python train.py --arch="convnext" --model="self-supervised image encoder" --dataset="made-up road signs on poles" --train_examples=245000 --image_size=32 --grayscale=true --crop_scale_min=0.2 --horizontal_flip=false --color_jitter=0.6 --method="simclr" --isotropic=false --norm="layernorm" --hidden_act="relu" --mlp_ratio=2 --inner_norm=false --patch_size=[2, 2] --depths=[5, 5, 5] --widths=[48, 96, 192] --kernel_size=3 --projector_hidden=1024 --projector_out=256 --projector_hidden_layers=1 --temperature=0.3 --init="kaiming_normal" --residual_init="zero_last" --optimizer="soap" --beta2=0.99 --learning_rate=0.0016 --beta1=0.9 --shampoo_beta=0.99 --eps=1e-08 --precondition_frequency=16 --max_precond_dim=1024 --one_sided=false --adamw_lr_other_params=0.0024 --max_grad_norm=3.0 --max_steps=16300 --batch_size=512 --epochs=34.1 --lr_schedule="cosine_restarts" --final_lr_fraction=0 --warmup_steps=810 --weight_decay=0.3 --adamw_weight_decay_other_params=0.01
Rows from block 11 of a small self-supervised image encoder, named by matrix and row number. Rows with one number belong to one neuron. Each number is 128 + 32 x the weight over its row's rms, rounded and kept within 0 to 255. All counts start at 0. After the name is the row's rms in percent of the matrix's.
After each neuron's rows are labels from the 100 images, of 14848, where the neuron reaches its highest value: "responds to" is what is common among them. Only what is clearly more common there than usual is listed. The data: made-up road signs on poles.
# fc1: MLP up (model.blocks.11.mlp.fc1.weight, 384x192), inputs 128-191
# fc2: MLP down (model.blocks.11.mlp.fc2.weight, 192x384, transposed), outputs 128-191

fc1.156 104 [116  99 192 138 102 113 117  82 108 124 128 139 150 114 196 104  88 158 125 110  95 115  83 154  89 153  68 105  97  67 135  94  94  75 143  96 107 114 126 104  73 145  94  96 109 121 162 126 109 160 123  68 117 138  77 123  98 100 111 110 166 125 158 166]
fc2.156 104 [128 130 127  93 111 159 121 128  83 115 149  88 142 105  47 126 154 104 115 137  86 184  85 125 142  82 192 144 145  91 149 125 139 160 123 140 197 135 181  84  96 130 142 180 146 117 150 189 125 130 152  76  98 162 139  82 105 113 115 126 161 109 100 178]
responds to: Z

fc1.234 093 [110 130 113 114  85 100  98 121 151 145 138 144 171 160 155 129 119 118 135 117  97  36 120  73 145 120 190 107  64 145 127 103 112 100 134 140 118 117 137 107 123 108  97 152 145 130 119 103 140 127 154  91 137  98 112 161  61 125 152 115 148 121 128 149]
fc2.234 098 [123 140 112 156 121 140  90 106 128 123 117 174 113 170 127  93 118  91 159 174  72 152 173 151  74 155  98 127  94 183 112 122  99 124  78 136  87 191 105 173 185 109 136 187 160 119 136 145 139 129 154 108 136 128 149 128 187 134 158  99  68 106 156 146]
responds to: square sign

fc1.287 101 [126  79 181 149 169  97  88 140 126 139 171  97  93  90  96 108 139 123 126 125  98  86  77 196 182  62  92 105 183 131 134 175 123 157 144 146 151 106 161 163  93 123 112 103  80 139 143 181 181  69 135  93  50 195 148 176 189  93 147 140 139 118  66 121]
fc2.287 104 [ 92 139 113 146 121  98 110 135 169 120 140 132  43 159  84 107 149 140 127 141 112 131 128 196 212 105 112 113  81 132  78 171 102 148 179 107 142  92 133 167 149  74 130 131 115 147 128 130 122 104  58 103 133  78 130 181 141 129 144 104 169 159 179 138]
responds to: 20

fc1.63 108 [144  65 164 156 106 181 148 175 152 127 178  87 134 123 124 162 108 181 171 102 126  99  76 131 114  79 201 138 173  87 182 141 113 166 124 199 143 200 129 130  80  89  94 104 138 124  79 108 102  96 106 154 137 120 142  79 109 120 108 119  97 132 126 156]
fc2.63 108 [158  87 129 119 115 176 190 141 180  90 100 113 130 107 133 151 128  68  87  67 127 120 144 197 166 142 145  68 104  66 124 115  92 135 185 147 117 123 110 147 150 128 111 113 161 141 149 178 156 119 185 140 121 123 123  86 208 155 107 137 106 106 100 104]
responds to: %

fc1.133 139 [ 77 132 147 114 120  82 131 141 104  55 142 162 158  76 149 109  68 129 108  71 153 152 189 160 101  71 145 122 124 115 119 153 129 110 145  83 101 125 110  94 154 127 128 148 134 101 149 120  76  86 115 123 141  54 146 155 140 121 113 109 169 154  90 136]
fc2.133 110 [117 161  66 176 102  99 123 146 104   0 118  99  79 112  82  94  72 159 140 102 129 107 156 157 106  80 105 140  83 147 106 128 142 168 149  93  74 142 135 120 136 117 120 101 145 103 158 119 140 121 124 164 104 171 143 146 134 121 131 123 124 106 153 152]
responds to: ring

fc1.189 091 [ 92 133 139 132 120  73 214  93 140  98 176 105 102 103  91  89  84 104 118 119 165 103 186 117  81 142 102 145  97 137 159 118 140 121  75 103 138 162 185 126 123 110 117 182 153 140  95 119 127  95  94 138 125  74 138  85 181 105  92 153  99 111 118 180]
fc2.189 101 [ 59 133 137 183 156  98  78  57 140 149 104 120 123  96 160 101 153 152 110  92 166 143 176  64 150 166 167 150 127 158  99 135 115 157 142 155 128 164 153  83 137 122 125 127  98 112 120 207 165 144 106  77  92 111 173 135 182 106  96 141 106 117  74  93]
responds to: arrow right

fc1.193 112 [103 109 149 100 119  72 156 190 154 145 100 151 157 164 128 106 135 129 164 125 176 105 162 140  93 153 160 113 131 147  81  45 139 100 178 163 134 115 125 166 114 105  85 155 135 106  99 164 108 156 120  93  79  95 167 149 134 130  59 100 122 139 133 139]
fc2.193 123 [ 96 169 152 161 146 112 128 146 120 139 147 120 151 106 151 170 126 122 121 117 125 134 124 128 117 128 135 100 137 124  62 107 158  98 118 140 175 153 101 183 147  91 123 134 144 101 157 108 142 145 146 169 165 171  81 108 150 102 140 120 127 129 157 104]
responds to: arrow up

fc1.221 094 [182  49 133 141 105  86  90 157 133 159 137 134 119 100  62 105 105 116 184 142 149 113  48 135  63  62 144 100 141 141 102 148 136 147 147 138  93 110 148 117 192 165 105 113 137  92 171 107  78 127 144 143  96  91 125  96 111 105  27  63 173 128  72  95]
fc2.221 100 [110 128  80  97 133 103 121 150 124 140 159 147 106 172 213 114 125 111 167 113 120 202  69 143 114 179 147 151 163 143 135 154 108 127 126  65 126 146 194 122 125 136 139  46 158 158 151 120  98 133 125 120 115 111 124 148 155 162 107 116 104 119 103 125]
responds to: Z

fc1.369 101 [106 145 115  90 120 170 154 203  86 122 133 169 103 166 127 140 125 166 133 113  78  94 178 117 143  73  62 103 115 160 104 130  91 159 135 154 144 120 174 110 134  57 122 141 139 150 161 158 104 127 118 141 112  90 125 129 142  98 129 207 125 150 100 120]
fc2.369 100 [ 96  58 110 157  96 114 157 133 163 134 149 111 174 162 102  73 137 135 168 101 120  87  64  76 135 115 113 140  68 100 177 132 183 123 142 151 142 131 126 122 158 100 168 124 172 131  78 162 137 143 102 141 106 125 116 176 154 106 183 170 122 102  98 122]
responds to: Z

fc1.90 129 [ 72  99 134 142 137 122 160 149 104 113 129  75 130  83 118   0 125 119 160  74 138 130 140 129 105 120 146 138 146  68 125  86 109 157  74 128 110 123 163 125 114 159 202 139 151 136 108 184 121 123 112 122 134  78 181  49 118  75 132 109 155 124 105 135]
fc2.90 120 [146 148 150 136 122 148 126 113 107 105 143  70 139 126 113  98  96 114 140  98 136 132 164 135 111 116 103  87  91 124 150 175  99 127 189 119 137  88 147 174 145 193  82 162 140 176  82  88 130 198 188 156 120 120 156 126 150 145 147 208 121 148  82 119]
responds to: %

fc1.112 098 [ 88  95 127 120 106 103 139 148 114 142 111  95 121 189 149  95  93  91  76 120 167 100  85 107 129 138 132 183 132 108  76 125  82  97 133 128 111 176 122 141 155 111 156 161 128  90 122  89 127 132 139 115 153 129 165 153 168 108 122 109 101 151  87  99]
fc2.112 091 [181 138  92 107 124 145 159 156  62 144 117 140 130 115 108 130 133 123 141 136 143 169 171 100  94 105  95 114 135 134 156 162  81 186 121 121  77 167 110  57 124  85 118 121  12 135 149  93 138  76  51 124 101  59 170 123 153 112 115 134  85 110  95 159]
responds to: square sign; struck through

fc1.228 096 [113 146 100  83 166 153 113 119 123  93 182 135 101 100 102 155 120 112 142  89 154 142 220 126 161  65  80  83 109 175 111  78 114  96 161 104 114 171 183 121  93 135 131  95 126 113  96 105 135 112 113  99 121  97  63  74  75  81 111 160 144 103 135 166]
fc2.228 103 [142 150 120 165 145 141  82 107  97 167 124 145 189 133 103 135 183 131 118  74 150 172 140 197 113  80 199 136 162 122 103 124 126 111 137  58  58 120 150 170 140 115  90  45 155 141 152 105 131 127 119 140 112 168  83  47 123 183 137 108 154 172 106  77]
responds to: square sign

fc1.271 103 [125 128 102  98 103 101 117 115  86 137 170 112 121 131 107 138 150  90  87 147 206 166 177 129 140 199 142 132 111 100 127 165 122 189  89 143  88 143  85  81  71 156 106 147  85 106 115  74 109  89  95  96 128  67 101 146  85 161 184 164 113 161 133 106]
fc2.271 101 [116  90  83 140 114  81 161 119 134 133 156  98 119 144 118 169 124 164  79 131  97  87 143 189  37 123 129 116 134 107 133  73 115  77 150 134 117 118 139 174 110  71 115 104 133 100  92  99 112 132  97 130 153 177  94 148 175 139 102 169  82 121 123 142]
responds to: square sign; !

fc1.211 110 [152 188 110  99 119 116 132 154 140 158 134  96 190  98 114 171  98 147 153 164 131  60 158 169 158  95 128  95 128  88 111 145 153 147 104 129  99 119 118 138 111  98  92 158 159 205 122 133 117 115 150 153 158  56 135 178 188 105 211 103 136 102 177  95]
fc2.211 108 [132 156  97  89  78 126 137 134 142 124 114 145  81 100 164 152 167  93 117 135 115  98 115 118  76 106 172 128 130 136 126 107 165 144  97 158 100  86 116 181 189  79 146 107 125 100 139 133 136 180 116 135  85 126 123 192 160  73 157  82 137 132 136 132]
responds to: ring; white rim

fc1.201 097 [114 128 149  61  83  59 147 164 125 102 137 113 129 106 100 158 152 143 115 149  68  67 116 119 148 114 116  75 105 124 115 128 157 145 140 142 146 145 106 116 119 150 158  96 104  75  33 175 129 106 164 125 161 118  66 145 134 127 141 140 113 215 136 122]
fc2.201 096 [ 84 106 133  93 138 123 170  70 168 162 100 104 107 113 174  79 119  99 143  80 117 138  98 171 151 118  89 113  94 147 150 132 113 104 219 169 162 166  97 167  74 152 133 110 122 117 116  91 193 131  99  83 123 138 127 108 162 159 177 176 106  78 163  68]
responds to: %

fc1.360 100 [186 115 157 103 179 122  88 191 131 115 143 156  93 118 162 116 106 136  77 129 158 159 122 135 184  89 173 145 156 203 143 186 103  81 121 150 131 177 146 144 153  83  99 158 181 119 122 129 167 160 133  87 101 120  73 124 137 166 131 139  59 121 150 191]
fc2.360 102 [122 121 187 102 123 109 166 129 104 109 118 151 134  95 146 154 129  68 143 104 168 115 152 128 107 142 125 140  83 147 100 130 103 193 163 120 160 129 112 113  35 162  77 143 123 146 106  77 128 126 148 103 119  75 192  88 136 108 196 111 138 127  87  62]
responds to: triangle sign; arrow left

fc1.328 097 [ 77 158  84 186 122  82 142 135 124 126 108 166  95 147 130  72 119 176 112 194 145  97 171 103 135 131 116 151 109 114 161 132 115  90 117 165  83 138 114 153  90 105  90  87 153 163  84  68 149 153 125 141 125 115 123 106 107 117 145 137  65 153  94 170]
fc2.328 098 [116 118 129 161  77 127 117  81 107 146 138 122 121 111  83  96 181 151  97 109 141  92 147  87  95 159 174  83  93  99  57 140  40 133 150 125 153 147 159 110 203  54 133 131 182 111 121 137 149 126  65 153 172 133 133 135 188 113 126 112 123 131 177 141]
responds to: arrow right; arrow up

fc1.303 118 [135 127 126 137  98  94 105 177  84 129 105 125 100 107 110 188 151 149  80  41 150  43 131 108 156 184 128 126 135 145 169 154 175 164 107 172  92 117 151  89 145  86 132 136  80 119 134 121  95  93 155 110  85 115 168 149 124 206 140 191 109 110  98 114]
fc2.303 107 [184 101 116 132 161 176 143 113 195 125 126 119 129 174 107 104 130 166 141 105 169 105  81 124  84 122 136 120 162 132 185 167 176 140 120 144 122 115 118 150 122 134 165 172 128  94 144 128 162 133 127  99 109 118 136 121 187 131 134 150 141 148 150  98]
responds to: %

fc1.64 093 [112 103 102 134 132 150 157 174 107 130 128 111 155 116 149  94 102 119 151  95 127 140 139 126  85  67 149 105 132 139 148 217 162 134  67 159  85 160  90 128 123 158 114 124  97 139 132 121  76 133 146  85 135 101 162  99 116 101 157  97 136 113 196 170]
fc2.64 098 [101 135 117 113 156 123 103 169 139 116  86  83 154 162 115  81  58  95 128 104 114  78 105 150 210  94 165 151 118  95 103  92 151  96 100 140  98 106 126 121  97 139  79 123 106 121 104 106 136 188 139 124  97 135 140  81 136 156 106 141 180  83  69 107]
responds to: %

fc1.102 097 [135 140 137 118 122 123 125 143  99 135 142 125 141 108 147 142 124 169 144  65  99  99 123 174 147 146  75  84 162 134 107  58 123 166 109 169 164 102 176 123 110 115 201 124  92 164  91 108 113 122 110 110  80 139 129 100 120  83 129 128 131  97 116 138]
fc2.102 103 [105 106 139 130 117 132 171 196 140 116 156 163 143  96 119 116  92  78  88  68 162  73 101 115 148 150 134 151 119  61 134  89 136 108 108 125  97 150 154 130 112 144 121  84 183  72 111 113 126 178 128 105 158  75 124 166 105 145 145 130 108 140  90 138]
responds to: arrow up; hexagon sign

fc1.183 111 [116 137 101  82 164 121 129 123 116 171 105 139 139 126 131 171 146 158 152 182 130  65 153  87  93 197 123  70  99 103  91 139 207 135 151 205 191 137 108  94  67  91 173 114 100 121 145  44 135 124 112 103 135 119  92  87 162  84  70 137 130  81 135  95]
fc2.183 101 [176 144 135 148  87 117  96 182 151 140 109 140 127 198  83  89 135 116 128  78 183 158 122 132 222  86 125 117  95 110 110 112 109 129 145 185 128 159 166  74 104 190 124 179 104  80 153 133  90 116  55  91 114  61 113  99 162 109 170  94 120 133 131  95]
responds to: triangle sign; arrow up

fc1.372 109 [101  89 134 103 130 105 104  83 158  88 160 124 108 154 123  93 141 144 121 162 121 134 112 117  91 129 179 144 139 151  83 161  87 157 102 164 138  71  88 106 241 123  59  90 164 169 200 111 120 120 138 124 137 178 170 111 170 129 129 182 127 143  87 146]
fc2.372 110 [ 83 141 120 143 162 109 104 137 168 140  56  78 129 122 108 134  79  84 140 104 125 128 112  93 146 136 142  81 167 118 154 170 154 101 191 144 131 109  39 127 226 119 114 169 123 116 179  51 170 139 127 167 156 160  72 163 170 120  95 143  85 155 152 178]
responds to: circle sign

fc1.274 119 [154 102 151 143 118 107 108 122 144 128 144 156 132 143  81  95  63 112 103 139 130 114 108 161 210 174  90  80 132 133 192 118  95 170  45 123 148 126 113 111 158  80 111 148 110  99 151 137 100  59  89  34  98 132  98 138 125 166 171 137 113 103 130 152]
fc2.274 123 [ 81 117 140 140 116 112 147 147 132 129 167 118 142 110 128 132  89  95 141 148 123  99 166 185 105 126  77 107  61 125 129  94 124 107  85 144 131 166 148 121 109  88 106 135  46 119 164 153 135  73 161 104  99 149 131 115  57 180 102 136 150 109 128 122]
responds to: square sign

fc1.376 105 [107 130 142 103  61  62 210 186  91 122 110  84  96 127 115 127 148 177 125 110  60  76 148 149 147 117 119 109 160  36 141 145 123 148  97 155 135  92 162 140 140 158 156 165 131 112  37 146 167 173 116 151 125 118  88 150 127 168 106 100  87 182 118 109]
fc2.376 103 [138 116 217 108 157  75  48  88 130 134 117 140 180 138 174 160 174 140 173 123  96 134 122 160 138 130  95 116  71  95 103 163 188  42 153 151 145  99 139  95 131 128  76 118 115 112 143 123 171 122  79 112 169 103 135 128 139 157 159 132  81 148 118  84]
responds to: 20

fc1.155 095 [ 93 139 122 105 127 157  80 152  58 144 130 140 123 127 124 160 145 115  99  86 114 129 106  70 156 166  46 119 128 117 130 130 126 186 112 118 111 131 139 146 151 134  30  89 124 140 109 102 147 139 140 180 111 194 168 103 132 164 161  84 128 114 146 110]
fc2.155 094 [129 170  91 137  64 157 118 109 177 108 117 159 168 175 171  87  46 173  76 133 172  91 147  92  78 122  84  43 102 135 153 164 140 104 138 121  87 129  67 160 131 174  99 156 121  69 160 106 168 106 148 121 163  86 124 143 149 162 154 180 139 129 166 132]
responds to: triangle sign; arrow left

fc1.208 093 [140 176 133 151 108  88 149 110 126 111  95 113 134  76 159  89 105 131 142 157 105 103 126  74 123 133 147 106 110  57 137 143 129  89  97 124 135  85 141 140 125 124  86  98 140  28 125 141 137 127 124 145 106 125 123 146 156 154 119 107  91 116 187 148]
fc2.208 099 [117 113 101 105 157 136 149 107 140 123  87 142  75 179  80 102 161 202 140 178 180 169  77  88  98 165 146 156  32 195 141 146 129 137 179 107 113  78 136  95 170  95 164 136 116 112 115 158  95 161 162  93  83 175  92  94 136 147 145 177 139 119 103 166]
responds to: circle sign; hexagon sign; &

fc1.267 108 [172 107  40 145  94  81 111 156 113 134 169 186 112 131 106 132 128  82 172 135  97  82 139 122 131  92  91 127 101 133 166 125 128 142 142  95 150 118 137  72 113  83 107 112 145 127 102 149  73 107 139  90 142 116 110 125 123 105 104 136  72 154  90 132]
fc2.267 108 [ 91 112 140 159  73  92 109 121 121  93  83  97 158  70 157 132 148 158 116  47 162  70 162 125 117  65  93 138 180 120 140 132  88 124 100  68 108  93 152 160 124 131 154 100 109 125 152  93 116 205 107 127 162 125  95 157 155 148 111 116 120 118 151 127]
responds to: square sign

fc1.36 098 [193 144 196 137 150 133 174 154 108  99 138  36 123  97 108 111  89 121 107 131 116 129  57  85 163 102 132  81 123 159  90 130 126 123 165 157 165 153 166 100 140 142 116 119 157 157 139  91  93 136 154 143  94  90 112  90 126 185  59  94  78 124 135 176]
fc2.36 101 [ 96 115  76  53 154 135 115 182 140 118 149 161 112 106 132 131 151 141 130 127  85 118 123 123 111  89 160 117 114 132 145 215 132 159  87 164 136 126 139  75 110 117 111  87  97 153 131 108 143 114 132 121 145 188  92 123 140 111 141  98 146 144 172 111]
responds to: circle sign; white face

fc1.209 090 [161 144 122 121  68 154 136 172  83 145 136  93 163 147  97 142 118  77  84 176 173  98  70 155 132 120  99 170 118 132  83  85  97 135 165 107 131 166 112 131  83  94 121  49 132 174 155  67  78 154 124  72 136 123 157  79 168 160 100 185  90  98 155 153]
fc2.209 100 [160 150 168 190 103 152 122 114 113 129 139 149 143  98 133 184 131 128 118  84 117  94 146  53 104  71 131  99 189  98 185  98 169 103 117 137 173 154  75 142  98  93  92 119 177 156 137 136 109 116 124 112 106 149  99 112 137 139 141 104  72 128 140 150]
responds to: 10

fc1.321 089 [128 198 129 125 175 145 131 166  88 128 101 187  88 137 183 151 183  95 146 129 139 151 107 162 171 119 155 164 118 135 126 172  63 110 154 181  57 130 132 210 113 151 131 125  85 135 128 108 140 146 139 167 153 149 135 133 128 106 129 114 120 145 159 143]
fc2.321 087 [108 102 135 140 107 131  91 117 205 144 126 127 160 118 127 110 183 106 153 148 123 158 161 210  67 159  82  76 125 104 124 173 189 187 117 146 104 158 126 139 159 151 163 155 141 138 140 139 120 156 160 106 130 102 131 135 106 134  97 130  94 103 145 140]
responds to: circle sign; black face

fc1.173 093 [105  97  86 220 108 151 130  73  90 140 141 117  97 119 113 116  95  89  83 160 163 134  92 169  76 158 165 117  91 130 164 119 153 124 182 121  74 129 147 134 165 162 215 148 148 104 151 126 120 100 125 113 140 116 153 216 100 124 154  86 136 138 144 103]
fc2.173 093 [136 120 167 140  85 117  96 124  70 145 124 125 107 119 103 131 146 102 168 126 111 156 114 181 165 154 128 141 145 153 148 108 146 126 129  93  70  78 118 157 100 160 125 177 110 113  69  67 157 121 126 115 122 113 179 184 141  94 143 111 157 180 203  84]
responds to: square sign

fc1.108 096 [125 125 114 147  40  72 143 150  57 109 127 119 128 140  95 115 152 171 168 121 171 149 100 138 161 105 118  79  97 106 123 141 131 131  94 102 103  82 145  79 104 103  87 113 138 105  63  91 122 145 138 158  55 116 146 131 114  92 138 116 162  89 169 171]
fc2.108 100 [150 119 155  88 177 144  84 116 138 123 172  63 156 128 114  69 150 109 142 110  68 118 101 141 114  94 133 125  96 128  95  68  89 114 147 131 129 104  70 100 108  89 164 114 149  94 161 113 110 105 112 170 208 128 104 133 167  89  86  55 138 117 123 118]
responds to: triangle sign

fc1.114 128 [102 162 104 107 128  87 132 139 164 151 119  78 146 119 136 137  84 114 148 148 141  70 125 155 105 145 112 102 152 133 151 167 124 139 163 167  99 122 199 109 127 146 157 144 102  87  84  91 177 208 120 131 184 108 122 143  62 193  60 151  77 160 104  51]
fc2.114 119 [105 187  73 172 102 105 108 143 149 112 121 153 107 171  63 160 157 103 106 129 114 136  93 192 158 120 162  90 138 122 124 115  78 141 155 149 145 129 142 171 185 200 150 125 135 176 166 144 109  95  39 143 130 133 133 172  85 102 180  89  86 111  83  99]
responds to: arrow right

fc1.23 095 [163 150 143 155 123 141 133 154 138  98 138 116 154 140 131  79  94 120 158  94 160 156  90 117 161 138  93 120 131 145 109 141 128 167 154 203 109 130 159 125 152 128 180 132  65 100 119 185 114 134 183 124 145  96  86  92 121  68 122 137 105 123  89 105]
fc2.23 102 [132 136 159 173 146  87 174  91 115 145 142 117  64  78 154 143 122 177 137 115 121  77 149  94 112 151 108 167 119 129 110 208 162 126  95  70 164  93 129 155 159 123 127 179  55  80 144 170  90 100 116 156  96 137 217 110 132 192  80 173 162 138  75 110]
responds to: circle sign; bar

fc1.138 115 [134  72 150  49 123  92  72 141 105 147 150 127 140 127 187  98 110 110 138 150 127 101 155 128 178 190 172  73 122 112  69 114 138 193 110 152 106 157 174  90 157 111  70 151 126  97 139  87 109 163 130 114  77 124 108 136 107 164 108 106 115 148 121 138]
fc2.138 106 [ 62  96 109 181 108  67 124  99 124 128 132 159 143 121 189 124 123 118 134 150 140 128 158 102 199 100 105 133 141  88 117  46 142  88 133 122 107 167 125 154  95 141  75 157 101 157 182  99 113 146 126  83  95 173  89 107 123 170 179 104  95 134  81  98]
responds to: arrow right

fc1.338 090 [158 117  98 135 110 109 144 193 120 143 198 171 118 137 102 133  77 151 137 150 101 178 123 126 187 113 142 122 173 129 162 120 155 167 114 138 157  65 111  60 154 101 168 138 145 131 102 122 158  73  86  98  71  69 157 134 166 130  95 159  72 197 120 173]
fc2.338 095 [136 141 168  57 131  66  77 134 107 147  84 162 108 124 163 137  79 122 170 135 166 189 129  96 114 120 190 157 103  76  81 139 124 136 138 140 195 145 138 152 179 120 153 112 131  69 140 150 128 130 134 104 142 150 166 136 198 152 133 140 110 210  67 148]
responds to: triangle sign; white rim

fc1.132 098 [170 169 110 110  97 165  68  69  92  95 125 116 149 106 121  99  99  60  73 139 124 139 121  76 115 131 166 176 147 154 131 151  65 178 151 138  62 124 100 131 130 130  80 180 187 141 136 117 180 101  97 153 151 123  42 103  75 176 134 149 158 182 164 126]
fc2.132 093 [136  96 119 160 133 106 123 141 171 150 117 131 110 120 114 171 186  94  83 160 121 165  81 134  86 172 138  93 128 103 159 141 128 143 110 108 187 199 145 102 183 179  82 120 140 128  96 144 188 131 129 113 120  56 151  44 107 133 116  82  95  68 113 197]
responds to: triangle sign; heart

fc1.89 110 [ 84 134 139 176 143 125 107  66 153 114 124 190 133 123 115  88 128 206  99 127 135 115 143 139 104 185 162  64 160 152 146 110 152 159 137 178 114 177 132  85 155 169 101 148  99 122 161 170 123 100  57 133 156 112 152 103 144 124 151 100  96  66  74  80]
fc2.89 105 [157 148 117 120 147 138 120 104 138 130 181  91  69 126  82 109 122 126 105 150  99 152  84 140 114 116 128 119 142 107 202  87 181 162  86 132 110 153 178 100 146 138  64 161 115 134  84 132 114  73 188 136 127 178 136  52 144 112 112  74 100 178 153 155]
responds to: 10

fc1.69 092 [ 57  71 162 155 144 143 144  92 137  90 119 178 139 132 105 164 147 138 147 110 192  91 162  76  99  89 167 186  92 122 134 138 155  73 165 116 159 110 142  63 127 119 174 156  69 133 147  97 122  84  70 132 139 107 139 120  99 115 113  55 131  98 121 144]
fc2.69 098 [154 122 111 143 164 125 127 140 131 150 166 175 152 112 120 125 124  60 159 134 141 118  81 126 172 162  98 157 129 116 125 159 111 153 135  65 158 182 158 145 131 114 107  84 150 158 135 141 110  76 140 129 134 155 146  95 112 121  86  94 127 178 132 140]
responds to: 10; H

fc1.161 096 [132 165 163 126 169 156 144  66 128 121 141 106 144 128 176 158 183 187 141  97 117 132  80 140 143  86 146 103 106 150  98 118 154 106 158 101 171 180 102 188 150 147 107  93 123 195 110 170 153 121 188  93 186 150 103  73 165 148 102 134 126 136  94 149]
fc2.161 095 [ 83 114 152 138 102 133 178 233 133  94 144 172 167 162 148 129 138 121  79 162 123  59 155 154 153 137 129 173 114 139 128 122 107  90 146 147 174 150 119 128 134  97 155 132 141  71 148 128 191  86 155 107 129 144 133 130 124 111 123 140 144 115 124  58]
responds to: %; 90

fc1.322 096 [139 157 149 115 113 129 146 147  93 115 123 145 153  59 125 183 148  87 123 148 255 176 164 139  82 155  86 136 159 166  83 160 161 141 135 159  75 124 137 152 131 149 162 128 111 129 109  79  96 128 112 151 111 130 106 119 150 183 104 151 126  99  79 145]
fc2.322 097 [125  71 128 168  77 168 149 137 207 110 109 181 153 163  52 117 149 142 113 113 126 140 130 113  85  91 213 132  82 133 128 113 160 199 139 126 136 111 128 123 141 156 109 144 118 107 208 108 110 148 115 113 134 159  80 110 136  94 143 131 123 110 108 152]
responds to: arrow up

fc1.92 093 [221 144 133 164 149 151 145 120 104 103 161  86 138 162  93 116 112 141 177 204 123 106 110  84 118 146 153 107 110 129  86 133 121 117 128 194  99 164 120 104 141 149  98 135 132 153 144  84 150 148 112 203 146  92 105  75 185  83  98  58 132 136  99 123]
fc2.92 104 [153  91 106 101 133  99 126  97 126  98 112 115 122  43 129 109 128 130 118 111 176 109 106 163 143 121 139 119 145  82 105 131 170 125 111 114 148 171 158 156 116 172 113  90 128 122  86 104  84  46 168 103 115 106 143 138  91 166 127 134 123  97 137 103]
responds to: circle sign; white face

fc1.144 098 [ 41 111 122 120 142 117 132 168 110 109 137 148 105  76 101 128 146  69 135  45 151 143 102 116 161 109 140 108 137  87 108  93 102  38 141 169  97 132 119  96 159 115 105 188 171 110 117 108 173  94  81 165 105 138 108 146 124 156 123 116 129  83 164 160]
fc2.144 103 [107 131 111 119 157 143 108 103 148 128 100 125 115 102 194 150 153 108 170 142 176 142 144 136 133 104  66  94 119  99 115 131 183 174 183  92 167 118 106 141 111 152 128 113 108 171 128 106 114 110 147 126  65 200 116 142 126  93 142 138  93 195 161 180]
responds to: arrow left

fc1.46 103 [112 134 121 104 138 115 130  85 139 113 179  78 179 129 114  63 129  82 126 113 133 189 124 131  68  95  90 139  85 167 129 111  40 136 107  89 148 126 106 167  99 176 123 136  91 102  97  96 174 104 115  86  61 110 169  68 152 127 131 118 157 143 173 129]
fc2.46 095 [148 143 128 111 100 101 124 124 126 130 136 173 129 114  61  78 160 115  96  82 184 106 162 192 128 198  91 134 145  80 127 166 134 140  95 194 151  65  84 181 133 132 109 142 158 135 176  87 177 151 146 163 149 116 174 141 111 164 168 102  72 166 124 176]
responds to: 20